From a checkpoint of a small audio captioner.
Model: 6.44M parameters, encoder activation relu, encoder depths [8].
Rows from block 4 of the audio encoder of a small audio captioner, named by matrix and row number. Each number is 128 + 24 x the weight over its row's rms, rounded and kept within 0 to 255. All counts start at 0.
After each channel's rows are labels from the 100 clips, of 14976, where the channel reaches its highest value: "responds to" is what is common among them. Only what is clearly more common there than usual is listed. The data: synthesised sound scenes: up to three everyday sounds over a background.
# pw: pointwise conv (encoder.blocks.4.pw.weight, 128x128x1x1), inputs 0-127

pw.125 [ 97 120  81 136 100 163 142 131 120 127 164 132 147 177 118 111 106 100 141 131 129  91 133 140 113 105 108 111 111 138 110 146 165  96 138 101 157 125  88 115 171 138  91 140 145 149 136 111 115 128  92 120 133 126 137 145 136 159 163 136 110 150 134 144 120 120 141 147 143 126 127 112 123 109  99 138 145 142 127 164 119 152 129  97 113  96 108 107 124 121 181 147 143 131 103 167 116 147 175  92 106 138  84 174 145 115 184 110 167 151 101 142 119 121 160 168 149 147  78 151 123 159 106  87 107  80 155 128]
responds to: church bell; background: none; first sound: church bell

pw.17 [123 116 111 142 168 144 135 127 106  99 123 107  98 101 147  96  88 112 100  90 123 105 111 107 128 140 130 115 128 119 136 133 127 135 140 146 160 139 125 125 136 101  89 114 114 151 103 107 146 131 124  99 145 108  76 125 114 119 155 129 128 114 134  89  88 130 137 135 116 153 208 161 135  87 124 125 131 133 102 135 110 131 100 141 106 157 153 117  96 122 148 112 163 117 110  87 103  62 173 133  93 110 105 189 122 115 127 102 128 185  96 142 140 142 102 109 122 121 115 103 145 170  83 116 110 164 123 126]
responds to: thin (high-pass)

pw.21 [ 99 119 136 157 183  85 153 106 137 148  83 119 125 134 130 138 118 137 169  80 110 134 142 168 115 133 167 137 137 113 138 120 121  99 107 133 128 125 135 112 175  96 124  97 133 148 132 186  93 129 130 127 122 133 119 105 113 147  55 109 141 117 134 143 136 120 126 154 130 129 182 118 135 102 186 149 154 149 133 118 142 127 144 156 114 129 151 153  88  96 145 149 127 154 134 122 111 140 113 136 118 119 112 158 106 149 105 119 143 134 168 165  77 133 108 122 123 150  98 110 129 157 147 160 136 185 180 142]
responds to: background: none; doorbell; first sound: doorbell

pw.6 [127 168 125 125 182  97 123 145 121 120 164 131 158 133 113 145 123 121 138 117 114  94 105 110 150  99 135  84 142 134 152 113 146 148  98 157 113 131 166  91 134 176 126 106 150 169 172 175 100 136 116 140 108 154 118 123 154 149 164 108 132 100 115 158 113 117 146 139 141 125  73 108 124 108 119 111 139  98 151 121 106 121 167 111 140 139 114 166 139 159 156  86 133 172  96 145 110 117 138 111 142  86 109 140 140 156 155 134 121 143 128  97 131 114  96 153 155 150 139  63  97 100 103 150 120 117  82 146]
responds to: background: none

pw.13 [155 140  85 118 137 131 116 123 107 144 131 114 125 142 133 134 115 146 171 133 133 129  93  73 158 112 126 114 108 102 116 168 105 131 110 135 139 117 144 127 127 147 128  77 162 142 171 145 120 149 122  92 101 111 120  89 165 121 126 159 136 146 161 149 135 141 124 155 104 151 150 133 144 119  80 153 149 125 159 103 119 138 142 131 133 154  94 105 112 135  89 135 146  97 132  98 168 139 130 103 199  96 105 178 113 146 121 183 131 136 135 136  78 150 149 102 115 137 103 107 141 159 111 140 179 153 131  87]
responds to: zipper

pw.12 [ 98 192 144  97  95 119 137 151 137 113 149 145 152 125 130 117 104 109 105  93 124 127 151  91 131  88 141 171 153 110  93 124 158 127 155  63 135 134 112 144  99 103  88 119 156 117 145 145  91 100 114 130 110  82 133 124 144 126 157 113 161 100 114 133 116 126 114 123 122 135  80 130 110 133 144 134 145 117 106  98 123 119 112 179 118 140  83 158 200 119 112  89  91  83 139 162 117 139  99 129 136  99 125 105 167 107 135 118 139 114 115 105 118 154 135 128  88 142 159 126 133 133 113 148 151 126 125 109]
responds to: beeping; first sound: beeping

pw.8 [147 113  90 148 123 138 189 117 146 113 136 133 122 105 133 136 136 106 146 140 129 114 121 120 105 198  99 142 147 111 111 169 159 144 132 126 123 139 138 103 161 119 127 116 168 128 108 125 129  86  78 112  87 151 107  87 150 142 165 133 128 148 143 133  92 175 144 143 129 131 165 127 124 122  86  88 113 114 144  89 140 116 133 213 133 142 127 167 139  87 104 177 138 115 130 159  99 120 115 120 137 110 115 168 110 142 134 152  81 117 142 156 136 157 122 122 129 136 108 134 143  88 151 154 137 119 128 134]
responds to: speech; background: none; water drop; first sound: speech

pw.5 [155 118 148 152 113 131 107 147 163 109  91 108 160 117 113 114 117 124 102 114  95 111 156 135 117 133 150 161 130 125  94 131  95 137 128 129 139 122 148 126 118 113 141 149 145 179  79 174 155 125 143 157 122  89 114 105  87 139 113  97 136 144 111 104 182 120 136 110 158 106 143 188 182 137 123 158 136 136 145 155 127 112 132 174 159 192 128 144 167 102 119 104 127 177 132 121 117  95 105 111 169 103 127 143 160 134 156  86 125 128  94 152 141 130 143 123 109 145 116 111 121 114 162 161 111 146 129 140]
responds to: background: none

pw.127 [142 135 108 146 106 128 120  98  90 140 154 138 152 104 136 147  57 110 135  86 113 134 139 110 118  99 115 126 140  86 157 152 120 121 138 139 150 118 149 128 129 168 159 100 124 161 150 129 156 155  93  87 119 168 114 146  90  99 162 125  87  97 121 124 137 174 127 121 101 127  68 159 136 143 144 116 138  98 101 155 147 143 146 119 125 111 118 109 126 151 104 149  97 133  99 144 117 145 101 109 162 147 129 166 136 102 131 117 106 120 174 104 134 113 175  93  73 120  94 110 116 114 108 114 160 143 101 145]
responds to: creak

pw.9 [125 132 155 137 139 152 127 147 114  94 140 121 138 104  97 157 156 115 125 128 106 151 169 105 115 125 130  94  99 104 101  98 140 133 108 128 120 108  91 107  83 100  93  98 148 113  74 162 113 118 112 113 121 164 172 135 133 178  78 119  77 148 153 125 114 138 140 149 107 135 140 177 116 128 145 121 137 120 129 140 114 106 175 130 114 119 126 137  76 169 152 151 123  93 152 120 149 186  97 116 128 145 145 114 164  93 116 112 150 160 160 114 140 111 146 138 155  97 139 122 100 121 102 151 156 150 108 105]
responds to: meowing; first sound: meowing

pw.20 [160 125 103 104 113 171 136 122  87 132 125 160 146 104 114 148 134 177 100 136 131 115 130 139  94 137 117 174 115 141  94 125 132 187 126 109 139 146 114 162 125 107 132 104 134 111  78 137 141 150 141 123 136 167  80 107 133 130 105 135 149 164 153 127 173 106 109 175 102 120 133 104 120 133 146 144 101  95 119  93 150 131 133 145 114 113 149 123 105 117 131 127 124  98 170  97  99 114 116  80 158 146 168 117 154 112 137 158  91  96 114 128 147 119 163 121 111 115  52 144 116 135 156 126 135  82 105 136]
responds to: phone ringing

pw.126 [172 108 157 115 149 133 146 105 131 147  75 134 148 148 146 162 183 139 104 122 133 129 132 143 154 128 121 145 125  68 177 112 149 118  61 165 169 126 149 123 168 127  94 106 130 117 127 174 143  85 132 127 113  96 145  95 123 126 141 106 125 108 119 120 130 110 161 129  92 130 119 141 122 123 102 123 138 108  97 115 147 150 136 120 123 114 122 129  85 135 163  78 125 114 130 113 150 188 140 140 137 130 161 108 116 131 102  93 144 116 149 118 130  88 170 103 148 121 143 102 121 138 126  94 159 144  79 111]
responds to: whistle

pw.18 [146 167 156 142 150 133 153 184 160 128  85 125 133 136 112  90 197 124 147 146 126  87 168 107 122 130 120 111 122 144 124 163 148 150 103 153 133 109 109 146 152  98 145 110 128 112 120 166 102 112  98 130 143 160 147 114 128 146 128  79  92 128 129 109 132 145 128 128 133 105 190 127 123 153 102 135 149  80 120 105 114 140 124 128  94  90 125 113 155 130 129 142 124 123 142 114 141 138  89 147 128 154 129  73 110 119 115 136 123 103  98 114 172 154  83 127 138 100 101  88 160 109 132  79 147 141 100 103]
responds to: door slam; first sound: door slam

pw.123 [149 119 106 152 115 107 166 142 150  93  89 155 125 115 129 175 112 126 110 140 160 124 105 109 112 134 106  81 136  78 182  97 103 123 122 176 144 122 145 124 130 131 128 125 114 141 141 102 147 122 126 176 101 134 108 146 141 130 130 119 123 142 121 196 119 133 134 125 113 153 102 134 144 130 146 126 168  75 124 162 140 106 146 171 117 171 187 154 127 119 102 137 125 118 168 134 119 135 133 106 153 122 134  86 118 134  94 140 104 148 102 121 103 160 145 103 149 182 160 105 154 143 157 162 106 111 148 118]
responds to: car horn; first sound: car horn

pw.15 [ 75 140 103 136 120 130 113 122 145  92 164 135 126 139 106 156 144 131  93 179 107  75 127 129 137  85 117 123 107 123 126 154 149 168  85 104 145 139 121 119 150 142 110 167 172  59 125 125  90 186 113 129 123 128 136 157 133  83  99 128 138 152 156 144 104  87 120 172 110 156 183 113 154 150 160 110 130 134 117 179 113 151 113  99  99 146 101 139 135 131 123 105 175 111 140 101 156 133 116 121 112 141 119 132 140 125 128 107 125 146 120 130 137 123 125 136 127 144 103 138 117 171 128  91 109  97 129 119]
responds to: car horn; first sound: car horn; zipper